Weights of a small spectrogram diffusion model.
Model: 3M parameters, log mel input, activation silu, widths [48, 96, 144].
Training: soap at rate 0.0031, 12600 steps, batches of 64.
Rows from block 2, named by matrix and row number. Rows with one number belong to one channel. Each number is 128 + 32 x the weight over its row's rms, rounded and kept within 0 to 255. All counts start at 0. After the name is the row's rms in percent of the matrix's.
# convs0: first 3x3 conv (model.enc.0.2.convs.0.weight, 48x48x3x3, standardized in use), inputs 24-47, a 3x3 kernel for each
# convs1: second 3x3 conv (model.enc.0.2.convs.1.weight, 48x48x3x3, standardized in use, transposed), outputs 24-47, a 3x3 kernel for each
convs0.30 103 [200 149 151  59 127 160 102 137  65 129 113 112 120 130 179 125 118  82  89 164 167 131 108  82 104 137 129 186 180 160 127 145 184 107 123  91 130 125 106 104 132 120 132 134 104 106 144  71 120 101  69 111 154 150 144 236 193  67 109  99 113  83 105 102  84 113 142 138 125 123 110 112  79  90 153 181 113  45 114 106 168 137 140 128  91  70  89 194 163 157 134 143 117 162 198 174 118 119 100  93 143 109  96  93 121 107 103 110 202 161 149  73 135 130 167 185 152 125  98 174 124 139 107 115 109 108  95  89 105 192 156 191 141  96 149 121  57 151 164 156  52  92 139 177 126 134 133  98 163 108 182 162 142 147 136 140 110 115 140 156 132 141 152 141 162 122 100 106 125 110 156 124 147 133 133 112  36  45  97 172 155 153 147 105  99  77 121 129 144  86 112 164 166 144 115 118 121 110 123 149 134 144 168 123  89 153 103  60 124 127 124 104 176 117 148 118]
convs1.30 086 [146 138 112 118 162 148 120 156 116 157 147 142  86 172 206 105 147  86 151 160 122 101 136 123 107 123 120 147 127  54  74  72 111 127 150  92 145 172 132  93 175 186 150 127 124 116 134  74  75 157 119 126 142  77 110 131 101 127  75  78  49  98  50 141  94 143 158 109  90 148 130 129 130 161 118 145 161 138 164 174 116  77 136 148 123 136 115  99 128 137  91  63  93  55  43  91 102 118  90  87 127  88 133 159 115  49 159 127 117  77 109  60  83 102  54  90  93 168 157 158 117 128 149 147 158 128 106  92 100  89  96 100 146 117 139 113 108 170 151  74 111 130 166 127 139 180  78  97 123  90  97 151  57 133 118 149 112 143  90 183 158 171 105 129  93 112 146 135 159 118  96 134  96 208 203 120 105  84  85 144 129 114 123 158 103 143 109 115 115 176 150 124 120 106 145 114  92 174 111 133 136 113  74 103 136 117 131 121 148 112 111 172 114 172 115 108]
convs0.31 088 [136 132 176  65  79  98 134 135 179 131 174 168 171 143  86 101 116 139  98 134 138 136 143 135  94 124 101 186 154 193 119 103  73 132 120 153 118 179 130 127 128 161 144 140 161 153  73 153 102 132 137  86 120 118 184 166 100 150 160 119 123  66 100 141 131 132 131  98 133 125 150 144 118  95 142 184  70 164 161 117 142 128 159 115 119  76 112 146 130 101 178 100  87 150 169  89 117 152  39 128  88 135 147 161 111 140 157  51 107 130 123 136 145 127 161 154  93 131 100 151 142 133 142 116 150 104 152 176 134 119 139 156 104 120 146 128 164  82 150 111 190 143 120  48 144 135 158 147 125 122 121 168 136  83 131 127 164 133 163 177  81 162 206  91 140 101 119  93 138 154 105 156 107 118  55 121 146 113  44  92 127  92  86 148  91 121 133 200 160 104  69 112 164 111 133 168 121 156  96 153 127  81  86  91  58  92  53  59 126 156 163  91 164 118 165  96]
convs1.31 082 [152 164 147 127 129 120  75 130 101  83 138 121 193 120 123 130 121 156 136 141 126 182 133 119  91  74 165 102 160 143 161  48 107 100 166 138  73 178 146  42 138  83  76 110 158 175 109 166  80 123 101 130 113 137 103 180 110 174 118  97 129 155  91 119 134 148 140 138 123 140  84  87 146 102 112 105 158  70  87 159 180 184 184 132 111 219 177  96 147 160 154 138 135 143 107  94 168 137 121 207 143 118 204 129 142 120 163  92 176 147 137  95 120 124 135 103 156 153 131  86  89 146  78 108  98 117 127 157 198 111 118 122 110 134 145 143 112 121  41 145 114 126 146 153 103 159 151 118 139 171 162 136 128 153 165 111  91 159 156 130  90 113 121 111 116 142 151 112  91  99  89 112 131 109 105 102 142 165 129 102 128  94 113 142  62  87 191 134 175 130 159 141 106 129 136 164 150 124 123 160 113 182 114 154 140 111 150 129 111 125 185 209 110 129  97  72]
convs0.32 102 [140  90  97 255 161  84  96 150  88 147 141 125  81 106 113 114 116  91 174 128 125 165 139 107 135 146 133 114 142 129 180 134 128 129 111  53 129 138 133 177 134 148 119 119 129 161 130 153 159 116 128  96 154 127 117 119 128 133 120 111 138 142 150 191 135 120 120 102 107 202 209 106 150 155 128 127 133 137 135 111 128 133  97 171 122 123 167 125 105 106 129 152  95 107 142 150 114 143 122  94  48 174 203 173 155  65 198 174 137 146 135 182 133 103 142 162 106 151 144 140  84 126 124 157 152  99  51 128 139 176  75  73 136  97 122 102 192 130 145 146 176 119 120 167 130 137  94 125 157  94 139 124 145  91 148 136 143 102 113 141 109 116 144 116 124  92 120 125 119 119 126  81 111 138 142 114 114  84 131 168 109 117 148 216 151   0 179 102  29 116 152 142 116 144 109 163 145 101 148 113 135  87 144 135 128 183 179 105 121 186  34 118 156  83 108 105]
convs1.32 130 [145 131 122 220 146  19 123 159 119 135 134 131  78 173 161 118 119  99 114 108 145 118 115 125 173 169  70 237  63  68 115 149 170 112  99 152 130  99 246 169 123 126 110 174  92 166  93 161 186 116  90  94 115 129  86 159 191 152 116 107 107 119 149 149 131 100 123 125 155 113 140 104 163 153 131 107 104 122 131 112 110 147 131 128  78 124 136  79 176 136 152 120 146  93 122 115 161 147 123  91  85 189 147 133  55  93 169 139 170 135 102 133 133 116  90 163 103 148 113  69 126 165 124 139 113 148 135 120 113 189 159 135 109 121 164 128 160 125  76 122 117 138 107 136 106 134 138 132 129 113 145 130 103 113 119 116 127 116 126 126  98 198 169 138 132 128 139 117 173 110 106  72 132 147 125 123 145  78 125 179 208 171  53 253 114  58  73 138 148 134 127 110 157 121 115  98 123 164 111 116 128 134 127 139 109 141 129 117 108 193  52 154 175  85  97 153]
convs0.33 113 [117 100 115 166 119 107 110  92 185 113 138 128 168 118  71 148 122  84 164 152 124 166 182 144 118 120 172 108 120 109 130  75 137 113 124 104 114 117 144 115 119 132 118 135 100 186 166 138 138 122 156 141 150  96 104 101  85 143 139 111 134 150 169 165 159  88  97 112  85 156 141 123 117 138 182  28  73 108 167 155 187  97 137 177 116 112 145 125 118 128 122  84 139 193 178 111 131 117  86 178 161  88 101 156 129 137 200 190 148 161 150 201 161 128 155 178 189 130 141 122 130 182 180 141 177 140 168 170 156 103 130 109 120 118 125 182 159  41  67 123 206 112 132 178 143 175 111 123 156 120  84  87 105 104 141 142 169 143 125  85  95 110 167  95 145  99 124  81 101 119  95 132 158 116 101 115 199 195 127  79 149  94 163  86  72 114 118  73 116 101  84  98  73  81 131 107 103 124 119 110 118 126  93 109  79  96  94 163 140 117 175 143 144 109 130 103]
convs1.33 105 [ 85 127 132 133 105 104 166 107 146  82 131 102 160 148  87  93 151 205 103 147 187 147 104 105  80 155 135 107 103 102 118 129 146 146 129 125 113 122 149 165 106 142 107 185 141 152 122 113 175 169 158 126 131 144 145 140 141 147 140 152 168 166 101 131 151 116 129 142 155 108 169 131 121 133 132  89  21  60 168 149 145 139 158 100 166 196 201 101 147 151 209 150 128 154  80  64 150 143 136 120  85 131 131 186 127 148 162 109 154 186 112 130 182 205 154 146 130 160 141 184 147 135 164 129 202 138 151 148 134 133 128 111 171 115 126 125 123 147 126 141 198 175  64  77 150 152 113 134 140 133 130 128  72 107 115 145  98 137  66 122 107 157 119  94 134 141  94  44 136 124 155 160 142 129  64 108 182 138 145 118 146 129 114 106  97 145 121 144 149 117 165 114 170 165 195 116 126 119  89 184 109 163 142 154 130 112  88 119 157 101 112 172 113 147 123 119]
convs0.34 114 [114 112 152  73 144 141 134 126 147 108 155 105 144 164 148 120 123 151 165 103 148 128 156 145 105 124 144 118 126  87 189  38 134 115 161  81 165 117 119 164 143 133 147 104 119 132 139  63 169 138  78 124 163 102 109 111 157 157  96 156 147 105 118 150  89 129 192  22 151 125 146  81  94 126 124 117  63  90 131 109  90 130  10 150  63   0 126 118 114 128 116 160  91 152 117 121 172 133 100 136 110 204 187 125 190 171 183 115 128 161 120 207 146 132 125 118 168 126 104 100 163  60 139 144 149  88 141 139 121 109 136 146 111 130 162 156  56 136 117 116 127  89 161 123 106 149 179 112 130 132 101 163 133  81 214 119  83 182 138  66 129 153 149  34 124 133  39 103 130  46 156 135 145 104 151  82  95 126  91 150 165 103 113 110 142 133 106 155 139  80 182 124 115 114  96 170 123  64 137 117 113 178 126 106  71 116 128 155 137 114 135 187 137 106 186 128]
convs1.34 090 [134 102 115 120 141 160 118 127 138 148 131 105 115 113  91 146  97  88 132 111 148 133 157 134 136 112 108 181 159 116 175 140 213 160 129 166 119  98 137  95  55  97 138  99 134  85 147 116 150 138  95 141  99 120 126 117 145 132 148 151 144 130 109 146 124 125  97  91 108 166 110 119 115 115 140 206 221 178 143 112 178 158  89 127  56   0  10 148  60 127 113 127 109 156 157 140 113  87  96 127  82  81  90  75  45 135 108  68 116 108 134 108 124 130  96 106 108 155 150 132 130 101 146 162 100 115 113 131 128  88  67  93 138 144 128 130 138 150 153 152 117 143 159 151 158  98 139 124  72  94 177 118 127 124 149 143  60  40   5 138 103 106 115 149 140 165 210 137 173 190 131 130 188 152 181 155 137 127 145 148 131 140  96 142 189 142 138 134 121 149 155 152 116 159 144 144 120  83 148 114  99 117 114 117 143 142 144 126 121 125 149 162 142 172 137 165]
convs0.35 099 [112 162 163 131 132 142 102  98  89 128  87 117 104  51  76 131 159 102 122 164 180 137 137 150 111 132 147 121  67  80 141 110 117 155 136 122 149 155 158 138  99 139 102 111 152 135  48 104 150  77  87 184 156 149 103  86  97 115  20  78 168 113 150 118 160 160  85  99 109 109 139  85 167 136 117 114 120 135 160 157 184 129  79 105 143 102 145 140 176 121 119 102  92 138 133  83 118 134 113 159 192 151 100 193 168 100 142  89 159 165 154 171 121 138 107  95 126 137 120 128 125  95  96 167 166 155 160 136 155 141 235 107 155 138 142  95 133 109 107  81 120  76 143 187  77  89 102 121 125 130 108 108 104 118 103 117 149 160 200 111  75 115 123  70  94 100 122 126 130 152 101 124  91 120 118 118 152 125 143 159 144 129 101  65 121 140  93 127  84 133  79 104 115  72 142 163 123 133 116 145  84 109 124 135 107 145 129 180 112 142 139 170 104 152 168 128]
convs1.35 085 [160 125 104 159 128 121 123 152 128 144 160 122 166 128 104 123 162 114 110 146 135 139  68 131 136 119 113 113  85 148 130 155 137 172 197 179 189 176  87  63  76 139  86 140  69 106 119  86  78 181 135 121 152 176 141  55 137  33   0  61  97  56 100 117 107  85 121  89 170  87  76 127 110 142 136 157 126 141 158 179 138 154  71 130 110 134 134  98 164 123 128  96  93 115 150 135 182 170 115  99 139 120  65 142 118 122 111  95 145 129  97 110 100  77 128 180 107  94  82 127 131 148 107 142 115 134  91 118  91 168  96 140 113 120  73  74 104 153 127 157 123 144 105 118 110 123 152 135 140 108 121 184 124 146 145 108 161 121 186 168 134 165 132  92 152 108 156 171 111 162 144 108  63  79 154  61 156 205 139 118 139 139 135 103  91 142 159 145 142 139 176 139 102 122 124 102  96 125 146 145 122 135 142 151  99 137 126 115 128  96 153  99 137 134 147  94]
convs0.36 087 [130 188 111 109 160 147 100 166  74 148  68 171 116 129 101 163 115  97 176 132 154 129 102 155 127 140 113 140 109 145 142 147 130 116 151 119 123 171 134 111 137  80 160 118  98 100 122  74 112 129 145 179 109 159 121 104 157 127 147 109 116 150  55 140  89 115 157 186 133 159 149 160  51 111 145 131 157 101 111 143  85 119 128 166 156  80 120 116 139 143 188 116 116 102 149 155 143  91 109 136 153 183 140 160 177 127  67  88 126 155 136 208 160 179 120 129 148  95 113 150 117 163 159 151  75 146 146 106 148 136 178 135 102 109 196 135 154 130 138 169 153  87 141 238 164 121  84 129 118 127 115 107  92  90 115 134 163 184 165 123 103  67 146 181 116 143 116 224 138  67 152  89 163 144 105 111 104 123 159 123 172  82 158 184 150  59 105 150 246 159 102 107  51 116 123 118 121  45 155 146 138 124 147 180 128 118  87  99 126 145 159 118 138 124 125 134]
convs1.36 095 [178 110 142 126 122 108 122 105 152 156 109 135 117 136  92 138 166 111  89 191 155 149  50 120  75 182 114 136 143 173  68  50  83 112 128 182  86 237  17 171  99  60  84 152 179  86 153 144 119 109  97 105 161 216  81 138 137 122 124 153 130 106 100 146 155  72 165 121 154 126 111 119 119 129 147 145  92 158 173 126  88 113 124 150 127 171 162 108 121 155 117 165 157 135 149 156 120 138 112 168 180 145 121 129 132 127 137 146 153 131  99  92 165 104 127 162 112 115 205 129  98 117 130  86 179 162 110 153 143 167 109 136 128 200  84  76 145 143 138 139 163 125 148 172 154  78 145 159 124 160 156 203  56 174 149 167 115 112 152 102 147 138 142 147 107 130 130 111 101  96  97 137 107 141 115 106 134 156 125 145  78  89 142 153  48  95 151 131 133 164 139 136 135  94  92  93 135 123 197 120  83 100  83 170 121 157 133 171 120 123 163 126 164 118 121  75]
convs0.37 076 [ 87  79 118 129 120 147 132 117 131 152  68 126 165 156 168 123 122 124 171 133 130  94 154 120 132 137  87 125 135 113  83  74  75 107 147 153 134 166 136 110 159 143 132  93  59 117  96 155 128  78 131 118  95  95 120 107 121 105 120  58 104 116 140 148 153  77 172 152 141 142 169  58 172 130 169 130 103 115  90 112 121 137 132  74 159 168 139 124 123  99  38 132 180 105 168 146 109 116 116 139 106  98  98 103 118 142 117  41 155 148 127 134 119 104  95  96 102  86 198 131 146 133 155 159 144  97 164 114 101 117 166 157 120 168 190 109 179 124 138 133 126  69  92 152 220  89 176 160 126  87 168 165 142 142 142 107 140 187 163 151 169 103 154 115 110  97 112  80 101 157  93 133 141 114  60 146 176  87 124 114  80  80  86 186 109 108  80 111  94 118 183 128 156 166 120 155 128 156  83 158 179 125  69 111  95  53  88  87  53 117 173 157  84 119 106 134]
convs1.37 085 [144 135 121 191 136 145 124 146 158 150 118 107 145  92  76 100 131 100  97 103 190 115 166 164 205  73 151 187 116  77 124 185  93  92 127 119 127 216 116  62 121 114 172 155 144 141 188 114  76 124 124 118 117 156 127 197 127 129  73 110 183 171 136 135 135 146 156 164 118 114 124 132 145 147 129  71  96 108 164 132 119 184  98 121 134 171 157 137 131 116 144 122 100 105 135 167 182 134 130 118 121 135  97 152 143 137 157 137 118 161 149 157 109  56 155 190 190 162 192  80 127 179 153 188 118  42 116 140 179  85 145 164 147 147  89 135  93 111 116 100 152 126 110 141 158  81 141 138 139 160 111 139 163 111 158 162 223 105 129 143 129 153 109  37 131 115 136 232 142  67  96 138 137 109 112 104 140 126 142 149 153 100 122 142 121  73 138 120 147 102 133 103 106 135 144 140 139 103 185 134 129 117 110 110 132 126 164 112 179 110 147 112 136 135 118 124]
convs0.38 111 [158 175 108  63 118 127 125  43 118 120 152  45  89 112 169 138  91 143 149 117  58 137  99 167 107 130  87 154  94 131 122  95 150  98 116 118 107 112 121  92  98 171 130 124  91 115  95 119 119 139  86 112  97 127 123 130 204 125 134 131  98 117 102  72 133 191 132 121 132 143 115  85 100 122 124 169 191 178 151 124 149 139 158 133 130 161 166 108 139 153 157 168 133 111 125 167 102 121 157 128 152  52 172 144 169  90 142 204 184 110 113 166 100 109 117 110 105 128 159 162 175 102 123 151 128 109  95  87 180 237 170 110 172 154  48 143 170 117 207  86 110  96  54 220 191 155 188 144 110  97  91 134  88 176 140 107 100  63 158 101 126  89  90 105  99 130 184 146 131 135 101 147 151 124 140 157 147 152 136 136  90 116 167 205 111  95 208 194 131 143 104 111 137 146 122  81 195 131 112 128 120  78 117 148 115 142 155 103  94 143 123 155 158  76 134 169]
convs1.38 102 [135  95 113  65 131 133 149   0  66 134 126 140  53  93 148 166  32 127 142 127 194  75 121 124 153  54  82  73 117 111 130 156 172  94 149  89 157 112 165  78 153 130 110  90  95  74 175 136  80 106 112 140 101 163 127 143 133 124 117  92  98 174 130 174 104 106 107  87 127  59  92 121  99 147  93 136 125  89 115 116 178 110 111 144 120  97 151 136 129 126 117 154  95 110 134 144 137 111 128  30  89 179  97  92  96 203 132 120 157 117  99 110 105 110 153  98 131 107 143 132 103 146 109 135  69 136 165 117 104 149 109  85  46 160 174  66 150 135 154 173  76 190  59 128 115 151 159 104 125 119 115 122 105 159 145 108 162 169 171 103 140 132  86 120 114 146 104 118 108  91 105  88 133 130 121 108 106  63 118 126 147  98 105 148 176  77 114 196 155 131  84 146 107 119  95 117 136 118 168 145 135  98 127 161 126 149 107  71 183 117 118  91 132  83 117 161]
convs0.39 131 [219 140  75 105 117 143 180  53 154 117 153 153  96 132 127 136 126 124 129 131 103 141 169 143 154 114 115 117 141 113 135 136  97 129 124 115 162 122 130 141 130 116 162 114 133 131 104 113 107 110 122 131 115  96 142 112 127 133 121 164 130 132 168 121 134 101 137 122  75 117 148 124 105 121 108 144 136  96  71  65 122 127 128 131 130 132 102 137 125 132  96 177 137  92 155  92 153 128 139 116 108 145 190 145 100  47 128 184 130 139 120 122 127  94 113 152 137 108 116 103 127 124 123 159 148 102 123 148 138 220 147  41 111 162 129  75 196  68 171 118 177  91  71 165 155  79 102 124 162 144  91 164 160 128 109 139 150 119 160 182 160 143 135 104 138 181  74  54 126  94 122 110 158 156 172 103 109  96 102  88 104 176 136 247  98  61  96 154 155 162 136 111 143 140 171 104 127 131 113 162 106  85 119 189 229  77 151 108 138 141 104 135 113 130 118  93]
convs1.39 129 [130 158 123  76 118 162 210  88 125 170 142 171  82  67 105 145 119 179 155 132 119 118  90 178 153 118 152 124 172 118 140 156  83 141 106  97 128 145 175 116  91 111 170 131 152 147 122 104 125 111 130 141 134 170 106 131 142 138 130 140 156 111 110 112 126 135 156 149 119  86 108 136 102 159 163 119 148 119 124 121 120 148 103 121 179 121 168 133 133 139 139 133 121 142 132 104 145 117 179 103 118 144 183 134 101 120 148 124 135 138 133 185 144 116 129 125 142 169  56  70 146  94 184 180 120 163  87 142 139 180 149 105 106 134 154 129 159 105 159 143  96 182  39 117 161  81 145 141  95 150 141 136  89 176 107 104  93 124  70 149 134 141  56 156 138 107 153 102 144 122 139 141 126  81 163 160 135  53 128 154  63 110 122 194 141  64  71 174 160 140 156 132  66 154 157 137 172 129 185 177 104  93 108 168 138 129 120 168 106 135  96 110 167  73  84 142]
convs0.40 085 [149 155 158  63  87  98 115  90 110 117 142 143 120 145 155 155 125 127 102 132 144 167   0 116 106  73 119 143 142 131  33  64  80 104 113 133 159 150 161 114 188 143 183 145 164 132 137 139 168  60  97 147 191 154 133 143  93 151 143 143 160 165 139 105 109 131 111 158 100  99  52  84  87 109 102 188  68 136 111 205 156 144 134 140 135 143 116 123 118 116 126 185 161 138 132 141 128 141 129 152 151 143 171  72 144  92 148 108 174 119 154  78   0 126  88 149  69 102  88 143 159 106 111 113 155  90 141  89 116 156 114 141  82 144 136 124 105 134 132 138  89 123  83 156 159 152 146  96 127  77 104 134 136 147 147 127 162 130 160 168 145 116 135  95  92 158 106 139 101 122 147 125 130 100 106  89 159 131 164 110 155 156 145 102 151  75  70  39  67 143 138 147 137 126 119 113 114 103 119 160 140 151 162 181 129 224 121 109 129 117 176  92 143 158 176 156]
convs1.40 114 [148 115 114 154 127 172 132 130 130  96 130 113 148 179  99 107 105 158  94 255  51 175 255 132 100 170 106 200  76 141 151 189  87 118 117 130  61 164 145 113 164  73  82 143 131 101 165 155 111 111  81 119 138 101 124 115 101 143 171 172 140 118 113 150 138 141 125 136 117 117 115 145 126 113 109 117  98 135 125 133 123 100  76 206 133 176  99 105 149 136 124 100 119 104 100 125 124 128 149  56 152 134 139 172 138 118 108 136 178  50 140 147 136 145 155 153 106 112 167 104 107 105 181 105 125 146 131 106 134  86 125 103 131 131 152 134  98 124 117 137 164 121 139 148 121 182 124 111 116 114 143 148  95 132 177 102 108 143 172 107 157 126 111 141 141 116 149 164 122 117 121 111 160 120 133  76 120 134 147 121 127  74 106 116  61  66 137 125  95 100 128 142 142 172 111 101 143  78  81  21   0 128 143  92 137 118 121 207 247 130 126 164 121 159 124 129]
convs0.41 102 [169 189  61 117  88 180 113 102 135 148 137  70 215 116 118 106 161 120 102 125  93 117 105 116 163 141 153 149 116 127 155 127 193 102 148 112 141 168  83 135 139 132  99 124 158 106  80 145 131 142  70  92 162 132 140 154 106 118 136 185  91 162 143 129  92 109  97 145 167 157 113 122 146 114 213 142 109 129 127 123  72 170 127 107 141 146 152 155 157  88 121 136 130 109 126 146  80 182 140  97 122  86 157 121  96 143  41 146 165 113  92 183 106 141 120 159 140 100 133 128 131 163 154 136 175 103  89 100 163 177 141  86 140 131 159 125 169  98 132 125 118  90 131 108  66  81 180 110 101 165 114 146  94  92 170 146 157 117 108 119  79 120  97 166 115 113 120  84 124 107 140 127 159 124 158 162 118 114 147 100 121 129 152 133 101 128 100 130 123  94 122 159  61 194 127 157 142 107 117 165 120 119 135 169 140 133 112 165 137  88 126 114 106 135 117 112]
convs1.41 079 [145 111 188 127 142 153 188 123 131 103 118 155 166 147 114 155  80  47 143 143 109 105  64 132 129 180 102 163 132  98  77 107 153 149 119  98 149 125  85 144 115 132 210 181 104 202 102 106 112 111 182 167 151 126 106 146 163  99 126 167 183  84  95 159 150  86  82 106 110 133 137 149 156 106 124 160 162 106 117 126 132 151 137  74 146 114 160 125 141 138 124 118 112  70 153 125 121 157  90 141 152 140  98 115 137  79 157 213  74 165 171 185 164  91  73 163  67 200 150 123  96 105 159 129 123 102 126 141 136 151 125 117  81 181  98 109 173 119  81 134 114 121 134 121 147 142 124 104 152 191  98 114 145 143 122 113 141  97 116 134 114 151 145 140  93 166  57 137 220 125 105 185 124 145 119  86 170 178 122  98 177 106 143 120 167 132 120 111 183 119 102 113 164  88 145 143 106 162 109 110 116 101 138  95 157 155 114  58 135 149  52  97 106 153 116  99]
convs0.42 086 [167 102 113  81 140 109 105 170 169 153  76 113  89 157 107 137  81 181  94 154 148 153 154  79 142 109 176 168 130  95 137 144 136 105 117 113 127 184 108 143 142  99 151  98 131  96  50  73  78 190 172 175 118 139  96 108  90 182 134 109 102 140 101  74  79 163  86 149 138 158  91 100 111 138 111 147 126 157 162  93 124  89 121 136 137  87 118 148 112  41 133 137 162 141 102  90 125 168  68 100 110 123 115 130 137 110 121  95 171 116  53  64  89 140 105 127 146  82  92 167 136 101 165 110 137 121  55 152 137 148  77  89 134 114  81 146  83 182 140 140  90 117 130 141 143  99  32 116 111 153  59 173 167 148  86  91 134  82 142  95 129 101 156 121 155 128 159 141 118  98 135 128 115  90 176 150 123  99 103 133  91 165 139 174 150 103 138 164 165  93  91 105 138 115 169 109 123 124 119 121 131  84 164 179 160 112 106 163 124 172  87 128 117 165 149 113]
convs1.42 090 [103 117 158 143 110 171 142 147 103  63 190 126 164 127 161 138 129 126 199 114 136 105  75 122  62  48 144 136 161 155 176  33 119 219 121 136 205 128 131  95  56 117 126  94 113 193  85 183  54 170 170 169 179 129 143 105 119 139 126 137 182 164  94 148  99 117 145  98 103  83 103 130 114 166 143 124 175  65 105 188 182 151 160  82 135 121 112 144 153 153 149 104 181 142 134  76 131 132 111 188 144 113 129 130 133 155 117 191 162 155 143  95 164 169 156 112  57 138  68 117 104 107 128 119 181 116 147 133 112 110 125  81  96 157 182 141 103 149  89  90 109  71 178 142 103 112 188 164 104 127 144 161  98 142 101 172 109 101 103 168 139  95 129 130 133 136 105 164 141 106 109 110  79 150 157 141 116 164 149 127 142 129 140 157  98  75 102 119 185 114 143 165 121 135 123 140 124 154 210 109  80 131  64 118 130  89 207 131 146 149  99 146 113  90 166 125]
convs0.43 103 [ 80 112 170 168 154 110  76 144 106 111 170 160 112  99 149 118  95  72 146 110 144 100 142 117 123  83 105  75 131 155 153  89 124 127 112 114 145 166 142  83 118 123  78  83 115 128 172 126 126  63 172  88 141  94 145  46 136 153 112  37 194  82 132 115 122  98 179 159 123 212 143 111 120 158 117 106 124 110 184 111 138 205 148 107 132 129  99 117 148 151 131 139 105 153 184 196 168 126 137 139  88 137 138 158 123 127 152  77 150 106 123 119  99 141 105 132 140  64 160 214 157 185 111 103 122 125 104 198 132 185  99 162 107 112  87 145 173 141 133 155  72 146 108 146 108  52 173 146 132 202 149  89  97 123 191  95 140 170  89 175 128 128  91 161 137 139 129 140 123  80 158 110  86 153 113 143 165  95 166 122  99 137 178 119  85 199 139 114 106 144 175 134 101 111 138  91 168 129 150 132 167  91 143 171 115 104 168 181 145  78 129 101 177 172 156  78]
convs1.43 080 [132 142 168 165 153 119  81 173 147  94 107 110 134  76 103 134  80 158  97 125 119 110 123 167 192 118 127 100  84 186 152 156 115  60 113 190 114 152  86 146 161 102 165 106 110  42  62  83 128 151 119 130 155 148 133 133 106 107 106  98 136 182  88 172 142  85 139 158 187 151 129 135 149 103  88  95 141  99 140 134 111 133 128 117 123 153 175 113 155 113 109 153 111 102 152 136 163 155 116 130 134 153 160 136 131  93 204 126  92 141 113  83 149 104 167 148 182 141  75 106 123 148 167  70 169 131 151 158 129 159 174 143 153  83 153 110 174 118 215 124 129  94  92 173 144 114  95 114  59 127 100 143 124 131 149 147 153 146 155  85 110 198 118 151 153 187 119 129 110 103 130 225 133 144 111 174  98 109 148 111 122  78 106 125 149 169 107 162 159  57 103 184 129 160  80 106  93 105 119  97 136 155 148 143 119 131 126 121  86 110 135 138 175 194  80  94]
convs0.44 117 [104 143  84  68 160 168  30 126 211 131 131 155 171 145 127 134 108 100 148 135 122  71 118 168 132 139 157 121 110 108 141 126 127 121 144 142  93  96 173 163 150  79 135 130 153 123 156 131 123 123 136 141 112 106 138 170 127 113 106 126 109 115 180 141 139 170 111 131 177  61 116 166 137 116 124 124 104 140 148 100 141 113  97 113  98  83 145 156 157 128 103 109 155 159 114 141 154 142 136 130 134  95 172 163 131 142 136 136 149  88 172 104  58 110  76 147 137 187 158 126  91 124 174 107 113 133 119 121 179 140 119 114  60 123 190 145  39  76 102  85 143 131 194 106  80 159  56 129 108 100 111 167 122  93 132 120  91 147 138 157 112 115 118 127 113 140  87 122  74  82 152 121 132 160 116 104 208 139  56  90 203 119 143 110 121 184   9 111 208 163 154 133 100 171 171 125  98 116 170  82 131 126  94 132 193 160 104 102 130 171 163 121  74 113 115 142]
convs1.44 105 [ 89 138 178 128 141 171 139 149 102 151 107 135 144 124  72 126 132 128  72 138 137  55 144  96 144 129  96 105  36 137 146 135  99 146 112 108  84 123 124 158 156  29  98 129 210 147 138  65 126 118  97 135  97 167  93 111 136 134 154 103 110 132  77 112 114 161  77  99 150 131 136 136 141 142 100 106 135  85 142 163 121 135 126 116 137 126 112 105 161 133 107 126 117 155 158  98 121 181 171 109 121  87 152 135 148 171 138 144 120 109 113 147 108  92 102 136  71  48 144 116  87 126 138  84  81 145  49 106 163 157 174 133 106 167 146 140  73 117 157 135 155 179 203  99 120 125 150  94 148 136 142 109 123 129 155 142 124  82 171 129 105 179 144 142 151 128 121  84 145 120 126 139 164 132  86 159 126  89  77 134  74 146 228  79  96 161 123 179 106 168 125 127 124 100 156 121  95 132 145 110  95 121 130 139 132 124 131 173 122  40 226 165  78 178 143 135]
convs0.45 104 [138 138 127 102 165 139  98  73 107  78 166 164 120 182 110  98 114 126 121 119  94 127 104 149  82 129 136  99  94 105 149 144 145 161 131 170 157 135  72 163 131 106 122  77 146 178 105 150 163  87 102  94  96 148 162 131  77 149 144  90 169 114 111 144  42 105  67 156 198 139 146 102 144 139 109 117 111 141  97  98 114 133 127 103 131 131 159 157 112 208 109 184 174 153 174  89 113 135 165  74 124 145 114 142 119 171 157 112 173 156  75  93 131 112 163 118 137 155 146  81  77 138 125  99  99 152 102 168 175 132 163 122 123 114 160 142  70  73 109 125 152 148 117 120 101 110  97 120  63  85 130 168  89 146  88 138 152 100 106 139 100 193 102  67 148 174 184 176  66 173 112 100 192 102 102  70 192 106  98 159 124 133  86 149 103 141 142 104 121 156  98 109 130 133  58 132 122  97 108 183 155  84 135 154 151 176  78  79 189 120 147  87 134 160 165  95]
convs1.45 087 [179 115 145 161 141 162 136 129 161 158 130  86 155 122 114 130 109 124  69 156  71 107 198 151 154 120 140 166 118 114 144  84 112 118 147 118  24 172 135 169 208  80 156 109 185 140  75 212 123 163  55 129 187  52 126 184  68 120 126  64 166 109 121 155 122 144  98 108 182 156 142 131 128 169 111 169  92 116 140 146  36 100 152 138  85  79 138 127 144 125  84 141 107 155 102 125 102 131 174 101 128 121 137 107 146 116 139 120 111 127 136  98 131 164 114 118  91  71 123 114  66 154 139 138 145 136 110 202 143 162 150 105 139  89 166 160 104 129 110 112 134 214 182 114 161 151  90 135 137 128 143 145  81 119 113 153 155 150  74  63 126 144 195 142 132 173 138 169 122 130  98 117 105 132 117 106 102 186  90 138 137 123 120 148 153 212 153 123 113  99 118 127 137 153 155 176 102 112 101 132  99 128 115 180 147 119 158 167  82 178 160 135 109 163 135 112]